{"translate": 0.06, "cutout": 0.4, "decoder_width": 192, "decoder_mlp_ratio": 4, "decoder_head_dim": 32, "decoder_prefix_bidirectional": false, "gradient_noise": 0.3}
Rows from block 2 of the text decoder of a small image captioner, named by matrix and row number. Rows with one number belong to one neuron. Each number is 128 + 32 x the weight over its row's rms, rounded and kept within 0 to 255. All counts start at 0.
After each neuron's rows are labels from the 100 texts, of 14976, where the neuron reaches its highest value: "tokens" is the input token at the peak. Only what is clearly more common there than usual is listed. The data: simulated grey scan slices of phantoms with and without marks.
# fc1: MLP up (decoder.blocks.2.mlp.fc1.weight, 768x192), inputs 0-95
# fc2: MLP down (decoder.blocks.2.mlp.fc2.weight, 192x768, transposed), outputs 0-95

fc1.306 [ 89  80 152 163 146 165 107  88 158 109  98  97  85 121  77 144 195 112 130 116 152 122 126 108 122 191 147 133 128  67 127 104 167 141 140 167 142 195  95 135 203 131 125 122 182 184 130 185 106 121 176 100 140 117 121 146 102 162 159 164  77 136 139  88  96 122 119 133 123 130  96 122 179 132 134 166 123  84 132  96 121 145 141 141 189 120 126 125 158 112 147 111 142 144 123  95]
fc2.306 [121  71 153 127 117  84 125  80 126 157  86 118  92 131 160 102 143 108 101 202 128 120 163 104 204 114 107 156  71 124 147 120  82 120 160 170 172 187 148 162 164 142 156  84 189 153 166 139 102 209 154 139 142 118 144 120 149  95 131 140  91 161 109 102 143 160  97 100  90 140 198  91  99  97 192 126 135 163 160 137 103 117 153 115 160 140  97  90 153 148 141 141 130 161 143 124]
tokens: "crack"

fc1.650 [149 162 129 177 113  94 131 111  79 101 145 126 164  84 125  75 112 122 162 106 136 140 131 120 192 162 142 163 130 108 128 116 101 129 117 121 112 158 110 148 187 144  90  73 137 206 154 159 179 104 154 150 156 156 115 146 111 126 108 146  62 134 181 119  29 105  89 137 106 120 136 149 131  76  98 106 147 140 121 140  96  88 140 151 159 106 136 144 123  97 125 105  95 136 144 127]
fc2.650 [125 130 101  79 138 158 106  83  57 145  86  81 135 150 141 191 164 149 105 133 140 155  88 101 173  58 137  97 173 125 144 133 100 118  70 157 174 118  92 209 136  93  87 118 117  99 132 167 105 128 114 119 170 106 182 172  97 151 144 130 110 129 142 120 102 161  88  98 110 168 153  96 161 111 104 155 101  89  83 100 105  86  63 103 146 180 135 134 104 145 126 151 170 139 104 126]
tokens: "in"

fc1.717 [120 120 140 137 149  91 124 147 139 101 129 132 154  60 131 178 160 138 155  84 136 138 191 146  81 146 176 130 112  93 133 127 114 184 110 158 131 112 186 126 123  96 133 100 188 161 201  88  96 120  98 137  32 121 140 126 158  49 110 135 127 149 105 177 148 134 129 158 111 129 159 101 153 141 112 125 128 131 158 144 148 115 139 125 133 126 132 120  93 101 188 102 184 118 117  88]
fc2.717 [107 145  86 177 139  94 160 125  91 108  62 154 135 130 124 135 116 126 148 159 100 147 158 164 134 112 112  93 111 115  88 140 113 122 136 104  83 141 126  71 177 147 124 106 132 152 126 205 109 124 164 103 189 133 121 128  87 141 141  65 100 121 131 136 131  80 134 145 144 145 143  90 126  87 126 137 163 112 132 190 114  92 155 122  97 155 141 134 147 123 124 159 221 173 188 153]
tokens: "the"

fc1.4 [101 183 147 159 149 122 127  90 146  85 120 103 176 125 132 187 104  92  91  91  99  63 104 146 109 110 124 113 136 164 122 125 135 125 137  74  63 148 145  67 112 174 105 136 140 153 160 140  76 137 127 100 139 122 172 199 128 158 131 139 105 146 135 180 101 116 150 136 170 131 197 162 127 134 155 126 147 119 122  87 135 122 149 144 149 106  62 135 168 140 121 121 127 117 121 154]
fc2.4 [180 176 114 133 139  86 137  94 111 172 144 160 122 112 121 116 137 167 106 148 152 112 169 145 133 135  99  75 161 196 141 115 103 169 148 179 173 149 113 150 111 113 126 125 120  99  92  98 124  58 106  82 116 177  62 118 135 120 138 137 133 158 177 143 141 148 135 148 135 126 113 139  97 183  98 135 126 138 165 112 123 172  94 107 155 142 114 112 198 152 136 121  59  64 145 182]
tokens: "crack"

fc1.479 [ 74 178 125 104  95 154  91 107 155 148 149 106 137 118 136 110  96 152  97 164 126 127 145 140 164 190 137 109 115 119 159 102  79 158 140 181 171 115 115  96 140 133 163 108  80  84 126 104 101 108 144 114 176 159 147 145 170 144 171  71 103 168 192 134 148 143  64 135 117 169  86 104 125  92  83 104 114 127 194 122 112 212  60  62 153 117 173 127 107  99 151 168  85 133  69 107]
fc2.479 [148  53  78  90 126 132 128 154  83 158 106 121 207 149 138 109 197 210 127 133 129  99 112 172 141 153 178 116 136  78 131  76 120 128 119 116  66 149 158  83 141  91 121 172 154 130 150 126 115 121  92 131 146 123 102  79 104 146 117  62  70 100 121  90 127 102  67 142 149 137 114 137 161 118 181 140 138 118 116  60 129 126 112 100 184 128 118 139 156 132 128 165 151 187 102 156]
tokens: "in"

fc1.277 [ 86 109 145  68 170 135 125  78 105 157 167 160 182 145  81  93 169 100 196 177 144 135 107 129 133 191 148 113 106  69 147 122 118 177 135 161 150 133 104 140 143 138 183 106 133 122 154 116 156 161  64 117 126 169 103 132 127  91  83 158 193 154 133 102 171  60 120 173 113 124  94 119  94 136 120 138 135 173 109  92 126  67 110 123 117 141  76 110  98 148 152 107 113 189 147 158]
fc2.277 [ 97  69 137 147 136  97 153 104 136  75 140 116 136 109 139 139  86 147 186  80 120 117 182 162 136 155 141  70 116 116 142 166 179 157 109 168 102 168 130 189  76  88 149  92 117 163 170 113 103  80 147 137 151 115 129 110 106 123 166 114 143 103 136 117  77 144 105 165 147  84  91 165 206 150  96 154 146 151  91 137 148 180 155 100 165 116 111 112  96  93 134 175 124 151 161  71]
tokens: ","

fc1.578 [104 120 113 107 183 179 176  91 120 167 160 149 144 123 117 113 154 177 114  95 140  92 137 135 176 151 114 145 147 203 105 127 152 173 173 135 115 150 130 123 140 165 207 156 122  94 130 139  43 158 100  58 110 118 135 117 117 109 126 120 159 143 196 127 144 117 133  73 176 136  62 153 176 142 186 177 102 159 140  65 102 108 132  80 146 100 167 147  81 115 166 105 170 131 198 111]
fc2.578 [118 166 132  96 157 123 105 127  62 137 168 160 112 128 150 131 139 169 150 117 154 157 129 186 166 132  89  77 135 120 138 149 143  94 133 109 164 143 123 158  79 146  93 138 171 108 207 134  86 169 191 126 165 171 149  40 177 107 105 103  84 157 155 144 134  67 127 127 110 105 186 157 143 149 125  83 104 118  52 163  89 119 131  63 119 152  89 133 176 173 181 119 136 119 134 150]
tokens: "in"

fc1.231 [143 148 141 125  92 138 150 169 105 123 119 132 173 138 115 120  99 144  87  92 139 115 180 172 143 146 156 117 120 136 172  62 134 200 151 122 112 136 154 182 133 125 168 127  86 130 114  85 124  81 173 185  81 123 100 115 117 121 123 149 127 113 111 159 122 171 127 111 133 138 133 168 136 124  55  87 102  82 153 180 108 151  82  89 145 136  97 134 129 100 142 187 152 107 123 172]
fc2.231 [105 154  66 136 130 120 121 120 114 157  62 121 105 157 164 144 180 144 113 130 118  72  86 208 199 122 113 130 154 149 134 144 145 128  99 141 185 153 170 129  99 118 115 144 102 130 145 149 127 109 135 123  81 136 102 130  77  99 143  45 126 130 178  98 113 138 165 136 167 109  84  66 115  68 106 196 144 160 123 133 136 105 174 104 138 167  50 158 108 137 130 115 157 103 138  96]
tokens: "head"

fc1.1 [137 115 108 134 157 124 135 115 115 165 106 166 152  92 118  91  80 123  59 129 166 167 196 157 194  95 116  66 136 131 160 145 106  74 130 170 122 117  86 130 104  85  92  93 101  74 188 141 105 115 173 136 100 154  82 124 148  92 122 147  58 139  85 105 129 131  80  90 124 142 152 151 175 119 109 105  95 134 155 160 145 195 184 155  57 177 114 119 115 136 151 131 118 124 164 144]
fc2.1 [113  80 181 114 101 149 152 124 113 155 105 168 141 183 133 130 126 121 164 143 126 153  66  56 106 181 175 146 129 183 109 172 159 143 119 148 151 104 100  77 144 177 123 105 148 117 150 155 128 108 160 179 147  54 139  90  87 104 193 121 104 120 120  84 104 121 104 172 109 145 111 100 113 125  65 190 104 114 147  39  92 101 120 197 157 100 157 140 191  89 124 133  81 133  80 125]
tokens: "head"

fc1.600 [128  73  80 131 145 168 135  93 146 128 138 163 124  97 130 150  92  76 159  94 152 134 169 152 166 124 112 123 106  69 101  59 132 112 203 146 130 106 108  55 178 204 139 126 115  99 133 130 125 107 127  72 173 130 150 166 152 107 114 113 155 128 107 149 147 107 169 168 142  67 158  92 115  70 131 160 141 142 127 138 123 106 115 158 178 146 169 172 166  80 171  91 173  80 187 103]
fc2.600 [132 141 126  76 134 141 120 168  74 154 156 145 108 156 107 153 159 134  70 170 144 134 141 107 112  69 135  66 107 145 103 153  65 137  41 141 102 142 140 149 144  87 121 152 121 144 104 116 130  44  77 106 122 137  94  80 132 119 106 120 116 123 115  71 221 145 149 158 111 110 122  92 125  92 125 116 176 120 124 163 143 130 132 138  63 127 112 140 167 100 143 122 108 161 103  77]
tokens: "right"

fc1.570 [150  91 140 178  58 103 120 145  43 146 136 168  88 131 135 136  77 155  79 115 154 128 142 148 118 158  78 147  94 146 103  84  71 128 140 129 123  95 149 172 105 114 121 150 142 117 109 137 145 178 101 108  98 152  92  90  92 158  93 161 176 173 148  98 117 172 102 123 124 137  96 112  99 194 137  78 157 127 126 188  98 125 150 106 165 142  64 137 125  99 104 134 126 130 159 105]
fc2.570 [117 184  67 152 184 107 143 109 106 142 129 192 109 114 138 107 139 131 169 153 159 176 137  83 106 173 124 159  63 102 119 107 169 171 150 149 116 188 169 122 165 119 122 104 121 153 160 152 104 109 128 109 173 145 161  92 139 112 100 166 163 106 126 115 122  78 176 141 105 152  87 146  99 152 110 131 106  47 187  49 123 110 140 141 150 123 106  96 118 109 135 132 141 162 179 185]
tokens: "bone"

fc1.405 [141 150 189 110 111 118  78 149  80 144 154 142 158 130 106 105 118  97 116 114 138 148 115 155  69 111 142  94 170 146 173 164 140 135 170 109  83 154 147 128 138  88 126 177  75 122  98 179 125 153 107 172 142 154 111 124 172 147 188 114 122 158 156 104 125 131 177 133 180 172 124  75 166 100 129  94 119 181 141 175 118 181 135  82 102 159 123 103 127  59 145 138 116 144 107 121]
fc2.405 [135 211 122 136 102 188  71  85 122 135  63 106 121 121 146 182 183 127  70 126 113 140 151 129 140 162 135  98  93 157 143 139 166 199 188 116  99 131 109 115 189 131 132 146 186 146 181 162 155 153 141 147 211 179 146 148 106 108  77 133 130 114 153 144 154 143 165 158 107 112 151 180 141 113  96 148 156  99 154 108 111 156  98  93 139 123 133 134 130 168 164 165  90 180  92 171]
tokens: ","

fc1.440 [120 137  85  78 179 120 119 104  90 134 144 173 178 110 167 133 122  94 144  49  56 157 132  96 102 103 137 115 136 173 118 134  70 136 101  99 110 140 144 167 134 105 120 154 110 137 104 122 114 148 137 154  93  55 146 101 143 131 139 144  97 148 147 146 138 111 182 110  89 127 142 118  88 138 129 182 124 167 118 165 108 136 141 179 132 120 110 198 123 122 145  94  70 103 109 150]
fc2.440 [119 138  82 158 173 118 150 105 102 190 197 104 119 136 112 151  94 159 145 148 131 123  95 155 225 125  90 137 163 169  98 155 137  81 123 139 143 159 111 194 117 106 130 156 134 113 144 115  96 184 142 112 106 139 114 106 141  59 132 111 174 100 157 126 158  95 144 144 126 127 187 159 148  77 156 107 192  95 136  70 194  83 168 138  93 109 160  88 133 108 155 122 179 171 137 117]
tokens: "right"

fc1.457 [ 77 166 145 160 103 157 116 121 129 125  92  90 156 133  83 198 189 111 110 152  85 131  36  97 143  67 185 132 129 118 160 135  69 136 164 132  34 145 108 156 121 148 149 152 120 149  89 101 117 128 147 181 120 132 180 125 109  84 118  68 126 142 117 155 164  94 163 158 151 129 111 148 121 116 153 164 115  83 140 139 141 144  91 159 103 128 104  96  84  93 171 118  48 147  90 173]
fc2.457 [116 133 103 136  76 145 103 154  60  92 137 134  88  66 167 116 172 137 120 155  88 115  86 124 158 133 166 138 141 106 122 122  86 225 145 142 117 106 162 102  90 163 104 127 141 157 131 187 129 185 156 136 142 146 128 135 130 118 141 176 109  97 183  66 128 102 110 141 112 117 184 112 166  91 153 153 155  64 175 163  57 143 189 154  84  38 155 148 139 149 131  97  99 185 196 126]
tokens: "the"

fc1.706 [145 128  58  95 132 106 142 207 105 125 126 139  66 117 174 115 106 166 136 127  96 107 162 140 140 157 158 118  94 105 102 122 162 114 139  72 116  83  86  86  80 102 130  61 153 126 167 115  86 128 118 112 119 155 129 117  86  73 205 150 161 138 158 119 132 106 124  93 129 144 121 106 156 126 146 134  98 101 138 131 186 103 140 112  99  79 112 116 106 143  79 146 147  93  59 173]
fc2.706 [143 178 116 109 166 168  91 166 179  88 150 110 150 122 132  61 153 130 168 135 163 101 150 127 175 178 159  89  84 166 134 105 121 165  99 206 127 152 139 130 143 137 106  86 128 114 147 114 143 129 181 163 134 139  91  83 165 138 153 123 162 101 124 132  90 109 106 126 124 166 129 165 145  90  73 122  83 122 131 128 148 134 164 150 120 116 169 158 200 144  92 135 150 215 133 123]
tokens: "in"

fc1.358 [177 103 118  57 149 106  97 131 130 139 134 148 136 183 118 174 121  79 108 158 168 135 148  67 103 114  53  71 111 115 142 135 165 124 114 152 107  65 198  75 129 144 147 105 150 152 114  74 102 172 152  64 163  93 164 168 156 112 107 122  94  92 106 102 193 129 110 119 136 146  99 138 155 143 102 115 170 153 131 159 105 108 165 171 180 131 188 121 135 139 159 122 122 109 139 124]
fc2.358 [106 183 133 139 111  42 129 158 110 141 111 101 115  90 105 181 114 117 110 112 148 117 139 109 143 132 202 155 114  90  88 142 110 200 105 121 123 168 158 118 149 140 124 104 135 150  88 139 135 142 184 161 114 124 159 123 139 129 149 175 125 123 145  77 120 150 139 142  77  91 112 150 121 107 102 104 127 100 108 116 160  85 122 160 164  65 170 113 107  88  97  57 125  87  99 144]
tokens: "crack"

fc1.500 [120 117  99 145 188 133  67 165 182 180 146 188 152 112 157 141 105 163 105 152 142 130 109  88 119 121 109 162  94 146 142  60 139 102  94  64  81 123 134 119 145 113 126 131 136 166 113 152 140 116 140 133  97  95 151 103 115 161 133 101 176 162 143 119 129  92 158 106  65 127 101  39  38 115 131 179 109 138 115 114 172  90 187  47 105 174 102  78 118 139 138 143  90 136  66 156]
fc2.500 [120 149  96 133 138 133 107 168 139  62  85 129 115 109 154 139 144 150 153 107 177 130  90 114 114 146 115 140 107 104  96 194  91  96 212 172 116 172 151 156 123 103  97  76 163 123 218 106 116 164 116 128 155 151  69 147 104 105 169  96 100 182 160 107 113 110 131  72 127 111 194  70 120  84 108 100 158 112 174 155 101 105 162 125 137 151 149 133  91 133 105 121  74 151 146 118]
tokens: "the"

fc1.748 [148 114 130 107 103 149 102  88 159  69 115 157 195  43 165 156 158 138  95  95 123 190  94 110 133 111 130 107 175 166  98 110 104 165 130 144 162  92  86 150 138 179 137 169  68 170 124 168 121 100 157 126  84 168 142 174  71 168  88 109 134 140 119  52 104 127 116 144 156 181 142 188 119 156 177 149  82  95  75 106 137 133  87  77 128 161 160 190 147 102 133 185 150 170  96 108]
fc2.748 [186 147 137 108 145 165  69 133  70  73 105 157 139 143 135 122 148 135 126 135 162 103 122  97 131  60 156 159 114 148 145 180 112  82 149 100 185 129  82 112 118 120 126 114  86 161 123 107 127 114 107  98 160 113  97 192 186 124 147 119  99 194 115 181  98 133 123 118 120  74 103  96 120 151 144 179 105 164 133  71 153 144 163 104 104 117 175 122 122 166  90 116 141  98 111 123]
tokens: "several"; ","

fc1.572 [121 114 107 114 119 105 137 141 108 173  87 148 115 173  95  93 140 210 113 113 116 133  94 144 142  64 148 184  84 164 175 190  77 148 147 121 121 115 127 120 123 156 108 104 120 155 142 148  92 133  72  90 152 149 120 129 146 131 129 140 124 103 137 169 116  78 150 108 172 180  93  92  74  76 168  74 119  90 122 199 107 111 104 160 121 175 141 116  64 114 156 149 166 141 130 161]
fc2.572 [ 89 167  93 168 161 111 151 148 140 118 124  24  90 129 160 122 152 128 133 151 126 130 131 128 112 133 140 140 115 102  97  67 119 143  80  87 118 125  96 107 163 166 192 140 124  80  99 128  82 133  84 123  95  84  94 196 154  68 141 144 113 114  96  77  84 104 161 141  39 131 203 147 160 105 125 104 105  90 149 125 153 130 113 167 100 173 148 139 197 122  69 116 162 165 123 148]
tokens: "right"

fc1.171 [101 143 146 141 124 115 160 158 108 145 182 193 106 120 133 119  98 147 152 119 109 104 119 178 171 126 162 124 145 118 185 128 137 157 162 141 163 134 118 138 112 112 126 108 134 156 128 196  63 120  79 146 151  95 107 142 155 122 156 170  76 119 103 121 207 124 159 175 119 165 111 163 128 162 161 107 122 160 134 116 133 176  72 147 200 121 134 179  99 161  50 183  95 158 110 119]
fc2.171 [141 126  89 129 139 209 126 138 119 178 135 100 164 113 105 196 159 210 127 129 156  71 114 135 159  94 170  98 103 162 130 119 143 144 153 160 122 106 208  96 170  98 105 173 101 112 154 139 110 155 130  70 190 155 181 126 131 160 115 124  82  86 130 176 114 187 135 141 100 133 154 104 148 138 169 104 147 177 141  92 143 135 187 168 146 193 163 156  91 123  90 128 112 164  70 166]
tokens: "the"; "dark"

fc1.95 [138  33 161 175 182 131 127 120 133 124 172 169 138 116 112  90 185 166 127 193 156 118 172  84 120  79 167  87  90 129  92 124  90 153  81 159 172 110  96 131 117  98 158  77 129 150 140 184 157 153  69 190 110  86  88  99 155  75 173 144 144 131  75  84  91 110 151  64 128 148 162 180 162 145 133 100 120 141  90  67 180 164 113 133 140 123 110 110 111 175  79 104 132 160 108 144]
fc2.95 [123 139 104 140 146 118 132 129 160 126  94 171 164 117  80 123 124 110 144  75 192  89  96 143  77 119 130 100  59 184  94 118  93 113 167 114 173  83 118  78 157  97 109  90  89 109  69  78 156 143 152 128 145  99 118 136 101 151 123 104 144 105 163 192 193  80 212 133  98  99  83 126 136 161 168 175  69 118  96 195  67 135 122 186 148 101 102  99  62 140 115 148  84 106 185 129]
tokens: ","

fc1.102 [161 140 163  99 129 116 112 143 165 106 180 137 105 145  35 108 165 131 139 152 162  89 126 182 143 211 139 120 129 179 157 132 142  98 174 143  95 168 106  93 152 105  95 163  98 168 165 118 135 170 107 115 109 156 167 100 117 129 134  96 146 107 126 143 129 136  99  74 127  86 110 107 154 115  80 155 193 105 115 107 168 166  94 139 121 114 137 132  69 110 168 119  89 115 123 133]
fc2.102 [147  90 139 157 104  97 158 120  75 140 122 137 114 150  85 139 181 117 101 126 126 181 202 147 173 140 122  95  82 132 110 122 110  76 108 172  99 125  93 147 152 114 134 135 169 177 100  91 124 113 128 146 172 215 106 127 186 147  83 150 118  91 113  63 101  89 105 112 133  85 134  61 153  94 133 117 139  94  80  80 103 132  88 141 136  99 108 132 114 132 140 168  91  91 122 202]
tokens: "bone"

fc1.244 [ 82 166 152 170 192 116 155 120 174 154  99 177 110 107 173 107 175 124  99 104 115 147 128  88 138 137 147 134 137 155 120 157 123 133 162 133 129 134 107 119 128 160 186  76 157  79 120  93 131  88 170 144 181  77 144 126 115 114 157 104  72 167 133 147 134 141 146 141  92 165 101 152 115 127 157 120 119 116 160 133  86 113 139 123 171 198 211 123 114  63 125 108 105 111  80 138]
fc2.244 [136 189 143 112 149 157 140 175  74 136 157 139 130 109 168 154 123 141  78 133 138 142 129 158 161 128 109 133  96 135 111  63 122  92  96 139 127 122 118 158  74 139 106 132 118 191 129 134 155 143 201  95 153 137 123 144 147 155 114 172 176 104  92  60  68 126 168 118  69 168 136 148 100  91 151 146 172 173 151 167  97  94 144 112 140 118 116 163  90  94 104  85 112 131 130  92]
tokens: "crack"; "the"

fc1.163 [126 107 202 131 109 119 164 202 149 147 111 133 135 145 151 144 115  80  78 134  99 112 132 115  93  20 118 106 101 169 158 114 172 176 184 148 134  98 158 115 189  55 126 209 107 108 128 146 113 145 135  88 149 159  77 123 130  94 199 147 158 112 151 116 126  96 143 136 198 160  92 139  85 187 126 164 127 108 201 156 131 125 144 161  98 155 165 181 111  98 163 135 127 126 149  69]
fc2.163 [135 145 196 121 130 106  99  98  86  84 154 176 181 116 105 170  77 112 100 126  70 140 125 132 119 120 123 135 160 134 135  91 131 147  83  75 125 102  74  70  74 139 138 158 113 145 107 146 142 152 125  93 112 125  79 103  99 155  95 102 110 126 118 167 106  49 111 116 136 142  93  98 143  79 180 126 106 131 133  77  86 138 197  96 128 155 136 132 148 163 170  98 116  83 110  89]
tokens: ","

fc1.620 [129 106 141 119 112 180 114 109 124 123 146  93 135 179 149 148 131 112  84 120 148 169 129 140  43 109 100 180 124  90  86  40 201 114 165  98 116 152 117 128 108  43 166 149 142  67 140  94 134 179 150 134 171 150 160 103 173  78 133  67 133 113 112 175 108 119  70 161  51 104 148 116 137 104 131 117 111 145  92 117 104  95  78 116 128 115 150 121 120 119 135 138  90 146 122 137]
fc2.620 [ 96 115 144 152 115  78 200  90 134 175  93  58  84 110 140 132  94 179 118 139  97  46 109 122 106 136 184 121 146 142 161 165  84 115  96 179 165 201 109 134 134  35 145 125 179 134 128  95  97 122 149 171 112 194  95 103 109 117  98 167 127 126  95  90 174  88  93 123 132 137 188 145 149 100 164 129 100 113  53 171  88  93 153 134  76 131 120 119 115 175 138 174 185 115 112 145]
tokens: "crack"

fc1.671 [195 134 133  72 121 169  68 115 108 188 132 117  81 140  94 125  98 152  47 111 139  74 102 151 154 158  98 122  93 140 108  84 150 150 110  97 140  74 152 143 114 143 134 107 156 114 179 150 118 135 118 101 180 132 152  98  73 111 162 136 115  97 116  97 140 125 206 127 129 109 122 169 156 120  93 115 114 110 127 132 119 109 148 181 109 212  94 115 132 113 106 123  72 110 143 139]
fc2.671 [155 142  94 150  84 136  87 133 133 127 151 157 154  77  57 167 125 137 129 109 134 137 146 100 142 115  45 149 173 100 111 172 155 103  95 127 147 125 135 130 144 122  78 121 106 100 122 206 157 106 108  64  97 109 125  86  53  98  82  60  99 129 108 125 129 135 142  82  78 125 123 113 116 151 111 139 142 100 156  96 131  95 112  74 120 106  93 193 113 144 115  77 190 124 140 117]
tokens: "several"

fc1.360 [137 134 206 119 160 192  97 135 122  82  99 143 101 103 143  68 137 128 170 145 150 108  29 127 143 135 103 151  87 156 152 114 108 153 158 137  71 129 144 103 116 101 159 163  78 145 146  95 113 186 173 132  41  65 136 103 139 155 115 161 177 124  99 148  95 134 139 136 107 155  78  53 185 121  87  74 196 134  99 140 153  96 141 115 144  76 132 147 189 101 163 106 140 146 142 119]
fc2.360 [103 112 127 148 107 150  90 108 104  91 157 134 142 134 146 111 126 105 145 137 151  79 105 145 109 127 163 129  78 147 158 147 121 114 153 130 109 190 170 120  93 103 168 127  99 137 180  51  87 125 119 132  84 173 120 115 117  84 145 117 158  65 155  71 151 121 153 154 157 135 134  73 196 102 132 148 146 135  99 132 119 115 195 126  95 126 127 116 181 111 177 170  93 160 104 170]
tokens: "the"

fc1.593 [126  85  79 112 119  75 110 171 156 121 133 129 143 106 159 114  94 150 108 177 156 142 116 174 144 155 159 122 156 150 138 172 163  80 112 121  82 107  69 112 128 127 170 151 122  70 110  63 150  93 132 142 176 179 127 161 156 181 156 119 145 178 115 166  99 111  97 100 131 160 146  49 152 107  89 120 109 160 148 137  83 151  97 193 120 123 113 230 132 165 114 153 114 145 153  61]
fc2.593 [ 50 105 120 129 110 163 131 119 187 102  76 156 152  74  82  76 152 126 107 115 140 164 136 142 156  98 129 153 123 122 151 106 216 118 136  77 179 139 160 108  53  78  53 155 105 183 153 130 171 136 151 131 171  94 109 147  88  87 163  83 139 129 120  91 130 114 116 130 121 105 194 130 130 157 189 112 187  46 131  99 142 137  80 176 151  95 155  76 144 152 128 137 116 119 148 164]
tokens: "right"

fc1.597 [140 126 187  92 155 139 172 183 128 192 115 154 140 142  92 153 140 138 130  50 107 167 169 100 105  98  53 129 159 120  96  84 122 140 132 166 107  97 182 190 171 109  98 149 156 171  72 125 163 117 152  84 144 155 162 164 133 143 172 117 142 119 130  78 114 190 147 163 123 102 155 127 109 126  98 136 110 106 169 164  73 175  77  75 151 118 156 153 137 145 144 161 102 175 135 171]
fc2.597 [143 110  98 129 126 187 153  85  93 139 169 132 112 138  57 161 103 132 100 144 130 121 137 117 120 118 125 165 169 160 177 159  94 110 193 142 142 171 153 121 100 159 136  59  53 136  67 193 169  63 122  46 182 121 136 168 124 124 144 105 148  90 154  79 134 202 102 140  73 119 170 145 137 100 155 144 110 157 141 124 158 144 130 129 130 142 101 172 214 114 110  81 130 108  84 135]
tokens: "crack"

fc1.409 [126 160 118 169 207 132 138 130  82  78 191 181 131 126  59 153  51 121  88 159 141 214 137 108 136 125  95 181 137 187 117  88  86 135  97 128  84  86  85 189 122 137  99 109 157 138  95 110 129 126 168  87 127  65 143 129 154 127 127  88 128 151 111 212 108 127 125 130 119 140 137 117 167 125 120 144  99 130 167 184  86  86 133 154 169 104 132  69 141 138 157 142 135 124 111 107]
fc2.409 [154 112 112 135 207 114 143 127 144 171 120 150  69  45 118 157  74 137 123  90 145 149 139  92 130 143 139 133 140 161 118 155 143 202 143 180 117 186 168 128 172 159 134 192 137  93 170 134  95 109 203 132 145 123 172 106 109  89 129 145 143 174 112 121 108 142 106  80 176  69 178 115 133 153 172 204 120 157  78 129 102 132 128 126 173 149 113 110 136 130 116 140  96  91 188 148]
tokens: "right"

fc1.312 [152 104 128 110 170  62 169  87  94 148 121 120 154 152 143  77 123 123 117 136 141 121 162 133 139 133 128 121 112 125 123  76 148 112 131 223 160  96 121 149 153 182 139 123 156 125 118 130 111  72 165  65  86  86 135  94 156 104 131 111  98 135  63 129 113  99 151  83 171 116 142  85  78  70 182 153 213 143  88 183 177 159 137 142 125 117 108  84 131 121 176 114 111 110 104 172]
fc2.312 [153 119  85 141 126 118 141  85 127 125  78  73 171 172 125  83 167 135 142 149 118 108 159 177 160 148 161 118 118 154 127 199 136 126 100 110 117 163 121 102  40 146 156 106  49 112 159 142 172 167 122 106 129  95 166 110 125 115 144 154 148 124 136 161  81 144  85 107 177 123 143 124  61 165 124 147  47 124  92  92 110 126 159 122 170 160  86 110 165 151  80 151 156 118 126 118]
tokens: "bone"

fc1.552 [137 181 126 145 176  60  89  79 133 112 177 139 122 170 137 134  85  94 110 108 136  88  79 124 137 166 103 152 134 125 184 114 147 157 132 129 137 181  94 151 120 221 106 172 138  92 119 126 135 119 123 141 159  74 179  59 182 140 114  96 147  99 103 140 127 127 132 115 129  70 115  82 116  45 104  99  83 198 116  76  95 150 107 125 145 116 169 123 121 105 171 137  60  91  66 102]
fc2.552 [104 186 146 119 111 144 173 108 105 116 107 211 107 209 131 205 178 126 152 133 108 148 175 119 130 135 150  94  82 143 135 140  92 156 197 101  96 177 109 141  92 124 134 168 126 174 109 142 105  74 162 162 104 134 123  92  97 107 127  91 133 157  72 119  67 158  71 130 136  98 167 109 149 122 151 137 147 102 182 174 115  98 194 146 103 148 153 120 127 133 116  83 100 131 255 131]
tokens: "crack"